config = dict(
    win_length=400,
    eps=1e-08,
    merge_dims=True,
)
Rows from block 6, named by matrix and row number. Rows with one number belong to one channel. Each number is 200 + 30 x the weight over its row's rms, rounded and kept within 0 to 999. All counts start at 0.
# convs0: first width-7 conv, stride 2 (model.blocks.6.convs.0.weight, 144x112x7), inputs 14-20, a 7 kernel for each
# convs1: second width-7 conv (model.blocks.6.convs.1.weight, 144x144x7, transposed), outputs 14-20, a 7 kernel for each
convs0.7,213,273,166,184,243,268,119,161,222,201,190,257,203,228,228,186,224,238,194,163,220,194,191,173,151,213,207,232,195,155,203,203,146,197,195,199,221,199,200,188,203,182,202,175,155,221,178,193,211
convs1.7,171,193,205,197,212,193,190,153,210,254,187,176,197,210,199,181,50,131,205,238,197,174,193,225,206,211,176,203,200,176,176,201,230,158,202,241,248,186,197,168,195,229,239,164,208,216,282,224,228
convs0.8,101,179,235,198,251,167,209,199,218,233,251,198,186,154,169,225,232,169,282,235,168,218,242,182,225,182,208,213,187,198,206,213,205,229,227,235,195,186,213,224,218,267,193,194,182,220,202,224,157
convs1.8,206,195,231,180,221,222,220,179,204,168,154,244,258,230,228,217,190,231,181,185,148,142,190,193,204,201,211,134,195,200,179,171,205,202,164,228,253,203,224,197,193,220,227,210,231,198,182,189,203
convs0.9,201,201,153,241,233,226,262,226,212,208,185,166,151,205,185,208,174,223,198,216,245,195,230,232,189,188,165,187,204,241,167,183,154,236,208,218,233,180,181,233,186,152,195,283,251,207,193,193,250
convs1.9,168,246,194,189,216,199,224,197,192,167,155,196,215,235,245,173,207,266,211,222,182,234,181,151,178,194,253,174,177,177,175,194,179,176,175,155,212,269,227,198,175,189,185,199,179,207,190,205,155
convs0.10,223,171,311,235,287,223,204,253,200,226,157,202,253,290,184,216,219,221,213,207,159,203,178,189,217,156,195,188,191,209,180,233,184,211,213,169,160,185,191,217,228,176,164,186,179,235,172,204,199
convs1.10,203,193,264,231,251,143,179,217,251,231,151,174,245,241,224,198,225,198,218,213,184,188,217,178,150,215,162,223,179,198,207,193,167,170,211,210,218,213,207,265,214,200,161,243,267,260,248,217,213
convs0.11,140,157,192,219,238,192,222,199,187,185,177,176,170,143,173,228,168,198,220,215,211,230,167,139,189,205,217,229,201,167,172,219,193,180,204,175,212,176,229,170,177,144,231,222,205,241,237,245,199
convs1.11,232,165,206,228,149,161,253,157,198,285,188,145,156,196,259,223,206,201,139,144,176,159,169,241,223,212,205,212,207,166,181,173,204,288,174,272,187,225,191,155,203,207,188,195,182,232,220,234,178
convs0.12,185,250,256,183,182,191,175,183,195,212,249,177,216,118,175,245,231,191,200,177,212,208,163,240,237,239,188,234,243,209,227,162,203,282,180,171,217,183,170,187,205,151,166,230,224,157,204,221,227
convs1.12,208,198,219,227,164,163,214,196,215,291,247,209,201,227,217,217,148,196,175,192,193,171,164,197,264,161,178,198,161,264,234,213,214,196,215,171,244,191,200,141,176,194,207,170,197,149,177,201,193
convs0.13,182,182,201,171,272,162,257,139,242,256,194,232,208,229,206,236,176,209,231,202,240,182,170,207,163,235,211,286,229,223,226,191,229,199,261,211,230,173,171,245,173,235,174,195,203,199,210,242,183
convs1.13,257,214,154,167,205,176,141,186,124,147,247,235,178,216,187,180,206,217,204,222,151,214,164,255,243,221,205,196,255,215,242,319,269,237,290,202,191,176,217,209,211,183,170,224,209,192,187,138,163
convs0.14,175,208,146,168,205,193,179,238,295,246,147,151,171,167,210,171,204,219,189,167,168,207,225,174,174,199,228,197,259,225,192,173,216,206,286,176,166,220,210,188,190,193,184,183,163,191,180,228,247
convs1.14,190,244,208,183,184,183,169,197,164,206,210,204,275,255,191,207,167,146,230,201,139,211,203,174,197,215,219,207,162,213,191,177,174,173,164,140,185,209,218,214,217,241,214,236,182,210,185,174,189
convs0.15,184,200,155,203,206,219,243,232,213,178,176,239,200,210,149,148,220,200,221,171,219,184,206,187,204,201,189,238,220,182,199,220,161,197,195,135,151,148,204,281,245,254,186,177,171,200,197,228,243
convs1.15,127,214,161,147,190,201,170,175,243,212,193,216,230,181,228,190,201,195,164,266,196,186,195,160,168,239,180,210,167,152,212,177,179,193,201,161,237,202,145,195,193,254,197,193,181,207,194,229,190
convs0.16,206,183,171,227,210,203,164,133,156,162,189,169,219,228,196,178,206,189,213,225,215,144,202,180,207,217,182,201,178,189,255,198,252,209,244,137,223,186,191,154,208,196,151,222,227,201,225,220,203
convs1.16,187,156,188,191,195,175,191,196,213,196,165,145,210,232,189,133,194,221,232,245,200,221,222,217,200,179,207,239,187,179,208,223,271,157,205,175,233,168,173,174,204,215,225,206,211,218,172,236,113
convs0.17,178,211,244,231,225,178,198,236,227,152,222,126,196,165,178,216,199,187,198,207,193,212,217,131,188,173,212,237,175,208,174,197,141,177,158,202,163,232,208,182,181,224,250,210,189,240,215,193,206
convs1.17,216,173,233,245,152,165,194,184,220,183,171,186,170,165,207,216,172,214,185,204,209,209,169,221,269,243,221,190,260,186,235,219,183,171,222,198,187,226,178,166,224,194,218,202,164,197,202,231,287
convs0.18,154,199,216,212,224,201,225,228,170,218,109,177,219,234,213,219,200,193,162,190,217,185,250,207,196,216,225,207,214,235,156,214,235,221,179,192,205,218,234,186,205,169,186,187,232,206,221,236,248
convs1.18,184,265,196,187,203,176,167,157,173,226,241,189,191,215,271,186,226,187,229,193,211,222,190,216,224,175,170,239,196,176,155,199,195,222,226,194,240,189,172,162,182,290,154,210,243,229,199,160,155
convs0.19,200,192,173,190,132,183,173,191,202,195,193,213,209,206,188,179,187,192,254,227,215,158,172,201,239,208,213,216,242,230,161,173,239,240,277,197,194,163,233,247,164,196,268,248,283,183,177,210,218
convs1.19,146,221,215,165,187,188,155,189,171,183,172,194,150,99,175,215,187,230,221,179,174,221,229,253,229,154,196,160,255,201,169,184,197,184,188,189,242,153,222,197,197,176,197,224,187,205,204,200,202
convs0.20,219,229,238,211,166,205,164,197,171,193,171,207,226,192,166,247,190,212,213,220,184,180,202,160,177,140,230,210,230,221,176,152,209,219,180,209,169,221,203,167,214,186,230,134,190,174,224,224,206
convs1.20,243,190,191,198,183,207,231,170,221,224,234,152,165,227,163,172,207,187,201,204,232,222,226,239,201,160,202,171,268,143,166,186,191,156,172,162,220,271,162,180,201,156,175,231,252,191,181,196,184
convs0.21,155,204,263,286,226,219,205,158,203,245,248,233,171,227,198,172,190,205,169,190,213,131,181,196,205,238,254,276,191,186,242,216,211,184,188,175,246,160,184,157,194,221,224,233,225,225,195,205,159
convs1.21,177,202,166,179,200,181,141,200,222,203,226,153,227,210,170,167,175,181,184,153,269,198,226,219,185,222,187,213,252,222,163,165,213,230,198,182,244,184,185,214,190,171,195,200,181,212,205,204,179
convs0.22,265,209,160,193,211,213,161,185,216,173,181,170,226,151,202,165,158,189,121,217,179,162,201,200,172,155,203,211,208,194,215,223,160,241,152,184,143,187,184,223,181,202,228,234,197,247,217,163,192
convs1.22,164,189,114,195,182,253,231,123,245,231,157,203,196,241,180,188,192,205,123,222,266,204,184,177,182,178,185,221,202,183,167,214,195,201,218,243,224,179,231,204,182,169,193,166,176,176,228,194,136
convs0.23,215,198,198,227,147,199,210,231,242,253,166,187,200,201,243,230,228,228,183,189,175,228,224,238,229,213,162,184,243,257,172,193,205,144,165,193,182,192,212,202,190,229,247,204,176,170,234,218,201
convs1.23,184,181,180,175,183,222,216,203,165,202,176,154,212,253,200,205,225,195,213,256,226,194,148,238,195,213,261,220,224,189,184,221,189,201,166,207,220,190,148,204,192,182,231,181,185,152,209,211,166
convs0.24,180,190,189,175,178,208,178,202,188,177,223,204,230,212,229,187,208,189,225,188,186,167,164,193,200,185,198,217,164,221,228,265,185,180,226,187,215,223,162,184,244,277,207,178,145,210,216,166,202
convs1.24,262,212,224,212,257,145,161,253,164,237,211,190,167,186,148,146,196,184,234,214,163,210,186,194,201,201,176,153,211,221,212,217,181,190,170,218,244,190,119,203,239,206,203,205,180,246,231,222,227
convs0.25,226,158,182,173,191,147,215,150,198,193,202,248,167,193,212,149,172,180,202,234,227,155,210,156,200,145,193,184,204,250,204,173,239,163,209,209,215,220,174,203,203,176,138,230,202,188,253,247,264
convs1.25,218,201,173,208,220,187,204,194,225,222,209,149,179,183,250,207,215,214,152,202,145,165,228,197,205,201,201,187,183,182,208,231,198,220,253,201,192,159,161,148,240,245,213,242,263,158,193,169,193
convs0.26,177,160,210,243,251,234,220,143,168,168,240,275,205,262,229,226,147,179,205,177,141,195,163,180,185,249,179,168,129,185,207,195,246,205,232,204,203,155,158,172,240,192,146,175,201,246,247,217,203
convs1.26,224,206,183,229,248,157,241,215,149,173,202,205,205,193,217,193,198,252,198,129,157,222,244,211,242,226,171,223,142,239,227,175,233,203,215,206,249,205,186,167,186,223,218,178,203,227,201,205,156
convs0.27,177,143,177,179,191,207,169,214,172,209,191,244,232,219,226,203,197,213,163,194,233,144,173,196,179,205,233,201,146,213,166,182,135,182,222,178,166,204,174,212,236,187,209,212,203,117,257,247,244
convs1.27,188,150,187,183,165,223,184,191,222,237,247,211,223,158,191,230,204,221,178,210,203,224,211,169,213,218,178,199,202,208,167,188,222,223,213,218,215,215,157,225,132,200,168,214,181,208,208,183,226
convs0.28,240,214,192,239,203,192,194,183,187,222,155,246,214,167,193,177,206,187,202,197,172,153,172,197,217,216,190,225,181,210,201,203,139,138,234,143,184,186,186,236,191,212,231,209,182,190,178,211,153
convs1.28,244,264,140,190,225,208,202,224,216,202,223,207,256,187,179,183,186,171,215,260,175,181,155,188,182,208,228,242,190,216,225,199,191,221,194,185,206,189,179,217,160,223,205,234,163,174,155,156,176
convs0.29,214,238,212,179,224,245,240,224,215,176,205,146,207,223,203,200,212,157,205,200,195,246,232,147,188,199,134,179,184,201,191,166,180,189,225,162,209,237,253,215,182,235,194,169,210,218,223,208,188
convs1.29,223,208,173,171,204,229,169,223,171,190,216,134,259,252,177,229,223,180,186,181,181,181,187,230,199,194,202,195,170,200,205,170,228,207,182,260,154,128,206,181,178,155,204,165,191,160,201,177,151
convs0.30,156,250,208,239,208,213,168,160,209,185,196,181,230,210,194,217,253,171,154,198,230,206,201,193,171,187,223,173,191,198,199,182,199,172,219,139,180,175,174,158,229,211,177,218,216,203,190,211,212
convs1.30,205,251,214,186,231,237,192,209,126,134,184,194,222,191,178,186,180,203,245,226,203,237,202,200,236,218,141,176,264,244,239,196,222,188,167,181,210,195,228,207,201,228,169,190,241,214,206,191,204
convs0.31,214,235,224,189,225,216,222,223,180,164,211,178,198,207,224,191,205,192,244,216,211,179,166,190,185,166,224,166,150,209,197,223,213,228,178,209,190,254,179,236,199,175,212,202,210,187,221,250,234
convs1.31,197,192,184,193,226,175,181,194,213,174,216,181,228,226,218,236,163,203,250,146,229,237,226,214,163,173,236,235,158,207,223,214,197,214,168,287,198,179,205,181,209,232,210,213,170,235,191,211,165
convs0.32,182,214,270,252,199,174,188,212,187,119,162,147,204,177,212,197,169,177,218,250,260,232,203,208,204,172,190,189,195,206,143,212,188,212,194,183,181,168,186,147,151,106,183,170,173,181,199,221,165
convs1.32,169,181,187,220,188,158,173,195,199,204,216,143,193,228,166,213,205,172,169,249,208,209,164,188,197,155,208,196,113,172,199,208,188,236,229,177,177,170,162,118,147,242,237,196,186,186,158,187,211
convs0.33,143,180,210,194,202,189,205,203,200,170,206,221,180,195,156,191,184,190,187,205,274,209,210,237,200,223,139,198,176,179,191,230,237,182,198,231,214,158,162,197,217,198,173,178,186,179,176,234,176
convs1.33,192,207,255,225,177,191,165,227,281,213,176,153,183,166,202,162,200,218,173,182,231,183,148,194,176,144,214,261,200,190,243,188,198,183,171,182,222,223,219,211,158,200,242,209,230,212,195,180,189
convs0.34,183,222,233,239,240,127,139,171,172,146,165,201,207,256,252,213,186,206,145,222,193,167,222,238,143,201,235,140,147,184,200,202,196,214,197,214,204,161,227,208,251,212,188,219,203,179,158,212,181
convs1.34,229,213,201,216,213,190,191,244,187,178,241,217,240,179,198,198,242,213,128,223,228,155,172,217,221,221,215,183,166,163,190,203,216,252,188,199,202,193,174,181,173,185,179,148,182,182,202,175,215
convs0.35,218,195,237,233,210,166,128,156,183,183,160,208,205,198,220,223,185,218,218,210,216,261,222,200,207,146,187,189,220,261,290,222,213,225,187,170,178,177,213,208,222,196,181,165,176,183,176,154,218
convs1.35,199,219,220,207,233,156,227,162,151,173,226,221,229,191,205,195,172,197,225,239,237,170,173,174,163,197,206,178,186,244,197,200,166,207,191,177,190,176,150,276,243,153,211,201,186,164,194,217,198
convs0.36,296,209,181,191,192,192,159,145,154,251,247,154,241,216,123,161,164,225,231,245,200,175,226,231,194,162,226,230,201,187,204,216,192,206,183,249,212,237,171,194,180,165,176,181,198,213,207,170,181
convs1.36,205,237,240,209,284,220,194,155,163,199,189,184,154,152,162,182,210,168,207,212,213,201,203,213,216,228,251,224,256,217,222,201,244,197,200,221,182,226,193,221,187,171,197,182,232,188,240,170,187
convs0.37,235,207,169,200,175,226,243,200,238,170,155,236,258,183,169,195,205,157,125,165,173,151,164,244,230,153,196,176,206,205,182,218,266,228,206,213,205,183,184,180,215,242,205,236,204,202,168,191,187
convs1.37,193,189,216,207,170,214,172,168,143,173,244,238,214,170,217,220,190,135,208,213,235,197,235,184,207,210,195,212,179,138,277,214,249,174,219,167,199,179,230,179,198,208,181,210,175,189,192,188,208
convs0.38,196,196,160,211,180,202,206,243,182,189,176,231,176,187,233,241,242,210,184,159,137,200,238,233,197,225,141,174,295,232,242,226,206,177,167,211,206,200,198,163,167,209,171,183,220,214,228,222,222
convs1.38,194,177,242,207,137,188,213,266,238,216,176,163,240,190,213,209,173,209,137,241,200,234,210,252,172,196,144,216,166,221,193,226,163,196,174,183,157,125,175,226,206,250,198,213,224,162,185,245,238
convs0.39,200,181,213,213,222,184,219,205,222,205,173,215,239,170,174,176,243,232,197,181,154,219,167,226,208,217,180,167,224,217,162,182,239,227,202,228,144,216,148,291,203,219,227,254,206,245,160,174,171
convs1.39,190,231,225,239,228,242,187,148,248,237,178,210,237,205,243,203,204,211,151,176,225,200,225,194,175,223,246,249,248,234,185,170,165,183,242,241,210,227,190,198,217,239,188,226,170,166,193,182,157
convs0.40,182,167,270,219,222,173,213,147,197,244,198,224,182,207,202,203,188,209,170,189,200,122,190,180,254,213,187,190,236,160,200,168,201,243,169,242,180,239,242,143,179,187,245,192,158,170,141,191,240
convs1.40,226,221,187,207,255,189,194,188,221,244,201,277,137,159,189,187,223,185,196,216,215,186,199,175,185,246,254,227,196,248,165,168,185,181,198,220,205,219,252,232,204,176,193,188,191,200,222,199,199
convs0.41,242,195,175,177,157,248,187,213,180,209,238,263,174,179,199,205,188,255,220,198,182,211,186,176,170,207,192,255,150,190,196,209,214,212,206,222,212,164,179,230,167,207,191,221,192,222,232,221,243
convs1.41,217,187,209,212,187,145,194,205,282,232,215,165,216,255,174,250,182,129,143,172,193,146,189,217,182,193,203,143,211,178,180,215,243,219,222,244,216,187,144,180,196,214,195,202,196,218,235,224,215
convs0.42,219,142,231,224,200,184,182,211,183,180,227,191,195,202,192,202,199,200,165,171,186,202,202,164,203,224,248,230,208,203,242,223,199,196,165,142,201,188,199,181,221,227,153,180,176,248,217,198,184
convs1.42,165,165,200,198,253,221,127,177,170,276,251,165,174,226,243,186,150,194,180,199,206,171,133,157,153,214,183,206,149,210,152,238,154,253,185,192,219,160,211,203,197,188,193,170,180,171,205,207,239
convs0.43,189,221,204,175,186,194,144,158,187,195,184,197,182,171,201,205,151,161,161,215,138,187,197,242,229,194,180,143,183,198,205,232,186,218,201,207,178,196,190,212,228,240,173,156,197,173,233,239,202
convs1.43,203,157,210,175,184,239,247,152,177,223,229,260,196,180,236,241,155,155,228,231,200,167,183,210,198,178,231,180,148,192,231,172,221,200,170,202,151,197,186,243,231,249,158,222,231,228,214,225,208
convs0.44,188,199,153,186,182,215,240,179,251,239,230,126,160,182,221,252,201,216,197,235,181,211,189,208,116,200,213,263,174,217,210,174,238,193,262,219,199,232,224,222,213,181,164,202,230,254,210,195,223
convs1.44,138,222,248,301,195,273,176,192,210,229,244,206,213,237,228,222,186,148,225,150,174,217,183,208,187,177,218,201,243,236,266,238,187,198,190,208,226,220,247,176,196,193,230,190,241,270,277,251,228
convs0.45,124,156,211,211,231,208,195,234,229,229,177,184,177,187,238,198,181,162,144,155,216,290,220,246,221,223,226,157,184,173,168,202,170,185,207,183,177,199,205,202,172,205,240,257,158,180,191,193,185
convs1.45,194,176,199,185,152,167,250,173,217,220,203,259,226,150,226,209,167,230,163,239,201,170,244,229,238,219,141,178,178,186,224,237,236,240,252,223,168,135,195,234,239,189,176,209,166,245,216,169,222
convs0.46,211,201,308,224,238,247,238,194,179,195,169,161,194,157,234,207,218,216,162,184,198,277,180,229,188,185,215,210,171,209,186,184,242,209,207,198,162,166,209,184,244,131,195,225,182,228,147,183,206
convs1.46,208,247,146,203,177,214,213,230,249,223,182,195,198,204,254,232,184,177,194,226,188,158,157,215,230,188,155,146,189,183,224,188,170,213,164,220,170,156,142,173,226,215,232,197,187,236,213,203,159
convs0.47,238,191,190,199,201,184,217,197,167,176,203,209,186,166,212,165,199,254,201,168,231,226,227,223,217,200,241,168,198,223,179,191,183,162,172,171,232,178,172,228,178,193,246,235,171,181,198,233,260
convs1.47,246,190,161,218,187,201,262,210,223,181,154,146,145,172,246,192,185,242,192,227,203,176,254,230,172,182,182,163,245,194,198,194,190,151,172,204,212,174,168,205,191,194,226,206,194,157,175,189,186
convs0.48,195,237,210,199,212,207,201,171,161,206,230,203,196,221,216,191,222,201,152,171,162,282,199,167,191,171,185,237,180,247,210,212,226,232,218,194,154,174,263,206,193,115,181,149,174,218,250,157,255
convs1.48,212,128,265,202,177,240,229,162,168,206,189,195,226,188,228,178,152,167,189,247,180,222,206,179,195,147,139,208,190,115,187,206,179,217,150,219,216,244,202,206,211,224,209,173,178,143,175,190,190
convs0.49,206,182,222,186,205,194,199,159,202,206,200,178,193,156,179,169,239,200,226,180,202,199,232,138,156,191,213,164,218,200,191,230,230,235,274,226,170,185,175,188,211,261,230,297,210,135,155,211,189
convs1.49,178,200,135,190,194,193,181,231,237,187,176,217,186,219,224,221,169,193,169,168,192,142,194,181,162,185,283,239,244,232,179,196,147,139,159,259,185,191,215,273,262,200,205,195,189,146,160,223,241
convs0.50,247,180,168,224,190,228,203,172,221,243,205,171,154,190,250,189,148,171,226,208,201,168,228,189,221,169,186,202,195,207,219,204,115,161,272,194,165,206,179,221,231,207,234,188,176,216,221,176,192
convs1.50,209,236,150,181,234,201,233,219,242,220,189,199,147,208,242,182,180,211,164,213,242,135,200,195,208,187,232,207,229,242,200,219,198,179,251,200,192,185,147,244,241,237,221,203,202,222,184,231,222
convs0.51,194,211,222,250,183,210,158,191,162,172,280,212,187,166,165,184,211,201,205,219,175,176,157,199,211,178,206,180,142,145,268,239,226,197,181,205,177,155,185,227,221,222,195,197,210,162,215,171,210
convs1.51,201,209,192,181,147,204,174,210,188,161,167,214,241,257,154,226,174,113,187,137,270,230,206,208,201,263,213,228,198,238,186,173,151,189,221,227,167,168,183,211,154,220,195,182,196,184,217,199,209
convs0.52,172,169,101,197,204,135,194,211,219,199,257,257,262,192,159,250,197,207,188,218,199,206,210,151,152,203,175,161,224,206,199,209,171,222,179,220,220,205,200,198,208,230,179,230,207,191,201,156,204
convs1.52,213,204,211,195,208,179,190,182,164,214,183,213,213,214,188,172,182,168,235,227,245,221,196,185,184,159,197,129,225,212,172,251,192,216,161,184,213,135,161,211,194,177,235,224,180,189,169,174,221
convs0.53,188,190,194,204,160,192,215,175,187,184,181,189,214,208,181,228,168,165,209,199,166,221,180,211,229,198,196,193,182,171,232,185,242,219,205,233,163,176,178,198,202,184,202,235,232,194,163,167,176
convs1.53,175,136,201,212,236,164,168,236,198,188,166,210,218,212,200,189,225,206,159,140,234,172,222,202,210,195,233,200,183,173,184,239,242,274,221,186,165,204,177,235,157,206,205,213,247,208,200,211,183
convs0.54,83,190,289,276,310,164,155,202,233,170,184,176,228,202,201,164,214,165,205,269,269,174,214,195,190,141,174,182,185,209,181,152,158,234,181,196,162,155,165,224,195,189,174,187,184,192,174,236,247
convs1.54,208,178,173,125,220,223,176,181,210,171,172,183,245,191,177,222,229,199,192,202,237,228,208,240,213,203,215,227,243,148,183,216,196,193,244,178,230,205,129,234,246,181,182,189,165,151,183,200,214
convs0.55,192,164,169,259,186,218,158,200,184,216,199,212,174,220,219,210,250,165,212,165,210,188,211,196,178,162,188,213,199,195,207,208,177,202,230,256,195,216,203,249,161,163,222,167,184,173,202,187,190
convs1.55,204,158,164,200,188,186,213,165,224,264,262,253,214,199,181,177,202,159,207,228,202,255,268,159,172,205,196,232,188,152,208,164,186,218,185,181,223,258,201,188,192,206,213,206,228,192,200,196,177
convs0.56,225,189,208,180,205,253,200,166,218,195,184,189,213,206,178,198,224,222,234,263,206,163,203,216,196,203,176,221,171,208,190,197,182,214,148,158,182,219,151,186,200,225,190,155,267,216,220,228,262
convs1.56,246,191,159,208,187,161,190,137,196,149,175,229,197,189,214,186,214,165,187,193,111,218,196,187,220,221,210,180,213,232,160,205,200,187,205,220,199,215,173,223,201,190,241,217,177,244,242,203,154
convs0.57,144,236,259,202,219,177,179,215,170,213,188,267,165,199,223,221,185,191,198,210,234,207,195,131,155,162,207,153,115,193,251,237,209,185,204,126,211,175,196,201,223,224,197,170,213,213,173,204,211
convs1.57,200,223,235,206,162,240,189,234,167,151,189,153,250,186,198,216,227,179,220,159,154,241,224,250,226,201,211,156,225,194,192,205,161,217,209,177,193,204,214,193,180,247,163,177,233,175,187,148,182
convs0.58,194,226,224,208,212,222,197,181,185,192,173,177,153,174,207,212,195,231,203,149,192,214,165,208,196,178,161,159,177,186,209,215,169,186,207,208,264,244,183,161,257,248,204,220,221,155,204,195,172
convs1.58,221,204,147,176,225,163,162,235,161,170,164,181,215,226,152,182,167,169,206,198,196,234,215,183,185,185,198,198,255,196,195,176,163,197,138,222,218,200,183,151,176,194,206,228,175,240,212,239,182
convs0.59,187,235,202,198,187,187,138,207,210,218,231,217,187,224,208,224,230,216,219,212,151,242,193,245,190,139,220,229,226,177,254,179,191,240,235,209,252,172,189,168,184,185,192,183,164,173,205,251,213
convs1.59,156,209,218,209,231,169,206,189,194,219,216,187,228,228,180,245,200,181,246,216,150,233,222,198,240,176,188,190,212,217,174,229,187,209,197,228,160,205,194,137,197,232,185,240,188,168,246,220,208
convs0.60,188,194,176,218,181,212,134,175,178,212,215,207,157,178,172,241,234,201,155,142,220,217,231,161,191,205,196,167,246,207,184,215,156,162,197,215,185,171,202,194,160,184,176,169,169,151,197,201,231
convs1.60,195,221,245,219,168,239,152,150,182,183,274,243,226,211,212,219,250,170,166,213,149,180,205,196,198,214,226,214,165,176,243,191,259,209,187,179,239,202,165,232,188,209,225,217,184,225,163,245,195
convs0.61,248,210,133,171,236,205,180,203,213,280,189,170,165,224,173,171,201,213,185,199,230,184,218,176,191,195,171,161,241,131,186,195,196,226,193,129,207,210,181,149,187,245,182,234,157,138,164,208,226
convs1.61,231,186,191,250,201,169,197,174,200,197,199,188,209,221,203,213,217,216,176,208,171,176,130,209,160,173,220,187,183,218,247,154,205,180,164,225,235,222,192,169,194,184,162,180,170,233,253,220,220
convs0.62,214,217,167,209,233,121,212,200,152,163,214,165,179,152,199,240,270,228,213,206,172,217,227,172,226,230,224,203,205,240,212,183,242,209,227,211,179,208,195,187,160,140,228,202,185,133,152,179,190
convs1.62,195,199,166,177,165,215,215,166,216,241,190,235,203,185,175,221,222,210,146,186,182,201,206,170,196,214,204,160,203,231,209,196,213,219,194,234,162,154,154,178,240,228,176,175,210,171,212,216,223
convs0.63,212,218,202,178,178,223,187,230,224,197,160,155,185,218,165,168,208,205,195,234,216,160,210,182,182,225,201,222,216,235,264,162,161,170,230,233,167,205,222,154,147,191,242,196,203,238,178,208,175
convs1.63,224,212,150,306,250,235,237,202,218,188,207,192,163,184,196,177,223,209,184,171,200,177,191,192,244,226,192,250,276,187,187,199,231,241,228,207,191,159,236,220,235,230,157,161,144,173,207,219,236
convs0.64,195,206,169,205,206,190,176,161,199,178,187,212,209,203,203,186,177,219,251,214,202,172,256,192,207,174,161,159,212,261,201,161,193,217,185,209,199,197,196,184,243,236,172,224,154,172,188,188,216
convs1.64,207,214,249,202,214,198,224,204,244,160,227,267,159,170,158,207,202,237,197,178,218,186,236,212,188,195,182,230,215,208,241,171,150,132,174,228,193,189,209,171,191,253,218,210,163,151,181,207,200
convs0.65,194,203,268,209,235,216,174,170,212,212,150,257,240,234,244,205,188,197,193,179,217,281,206,172,177,196,208,194,212,224,225,192,155,201,213,159,212,151,152,191,178,192,215,201,194,240,237,193,179
convs1.65,170,226,222,201,219,224,251,184,209,199,137,174,204,268,218,229,205,223,181,219,194,182,137,164,235,231,226,190,151,175,181,187,235,260,177,187,153,201,196,130,237,234,216,212,215,186,202,190,209
convs0.66,231,214,173,181,152,186,223,181,216,257,253,240,250,211,162,169,225,210,233,237,209,233,214,198,184,191,204,173,233,233,285,208,254,153,187,218,211,186,220,169,182,194,208,122,173,166,155,212,157
convs1.66,199,182,244,203,217,186,272,174,164,203,210,128,179,260,194,165,206,168,184,171,192,215,189,238,233,165,186,159,183,205,218,226,202,193,200,216,246,206,202,175,244,268,207,183,189,205,214,212,217
convs0.67,171,158,171,180,239,179,174,182,133,149,208,252,241,188,222,186,158,183,167,172,251,190,198,212,169,217,158,236,206,206,192,204,168,186,207,220,192,175,184,176,169,289,203,249,104,224,232,194,171
convs1.67,197,206,164,135,217,227,188,156,245,240,152,196,188,220,190,183,134,173,189,148,230,122,203,232,217,257,218,253,192,161,229,136,240,201,193,266,220,187,155,162,229,233,186,199,154,234,208,206,284
convs0.68,230,210,201,166,195,246,182,141,189,176,212,260,207,171,162,206,217,200,197,185,177,256,232,199,201,173,210,149,151,190,215,177,259,174,232,231,166,228,191,197,197,205,201,257,168,177,182,179,175
convs1.68,171,213,129,235,224,199,217,216,201,191,224,195,221,222,246,249,228,217,162,272,170,137,161,193,172,207,201,187,187,198,161,196,200,191,161,193,189,177,183,222,179,201,256,213,202,228,156,214,189
convs0.69,256,224,180,167,198,185,191,142,190,191,230,171,230,214,276,246,214,182,146,146,175,221,166,167,224,207,182,171,214,197,162,202,290,247,202,254,204,201,207,222,219,181,207,186,170,210,157,203,208
convs1.69,191,193,256,198,143,138,183,220,172,188,184,270,252,207,227,221,199,169,197,217,117,213,199,226,242,185,210,238,164,230,247,184,204,211,197,206,195,188,191,233,201,206,204,178,207,202,164,204,232
convs0.70,194,175,197,202,233,210,158,197,223,226,205,170,215,213,212,228,205,177,205,191,199,252,192,117,200,213,178,180,199,254,190,176,227,194,256,161,223,209,171,205,170,211,157,194,218,271,261,178,226
convs1.70,238,179,173,173,160,210,145,221,228,150,196,219,193,211,159,181,193,211,192,192,212,258,198,165,188,251,222,237,232,201,210,213,180,202,187,281,187,204,201,168,186,188,238,210,197,198,215,267,211
convs0.71,213,192,180,207,184,203,111,161,132,207,231,232,209,164,237,161,235,187,187,231,243,158,199,172,203,184,209,199,209,178,173,207,166,218,230,200,203,199,173,198,205,208,184,175,210,206,259,201,240
convs1.71,204,187,253,164,141,191,169,221,236,185,172,229,233,152,192,179,211,166,239,255,232,195,158,217,220,192,164,181,174,223,158,192,199,200,243,208,249,229,249,165,139,231,157,191,192,265,225,257,211
convs0.72,133,232,185,173,262,221,243,237,244,198,160,162,185,245,145,205,233,217,237,220,231,210,192,233,195,201,197,165,176,235,210,288,183,174,178,220,251,236,213,178,165,168,248,247,215,237,209,195,204
convs1.72,234,219,178,163,194,198,218,208,204,227,167,192,221,206,178,243,245,166,191,193,146,170,239,162,210,220,255,195,135,197,161,193,231,206,257,205,189,209,157,159,178,248,215,249,238,234,178,186,216
convs0.73,160,234,180,214,240,244,198,179,196,214,217,214,187,172,191,235,230,199,224,209,222,256,187,219,216,213,177,203,172,186,180,184,135,202,221,223,211,210,208,187,193,276,176,245,207,247,210,261,231
convs1.73,209,219,197,177,238,186,230,228,240,216,151,229,187,192,168,127,217,219,205,209,239,216,194,225,176,242,186,239,218,190,192,177,183,208,176,206,199,135,132,203,177,210,182,164,208,191,198,173,140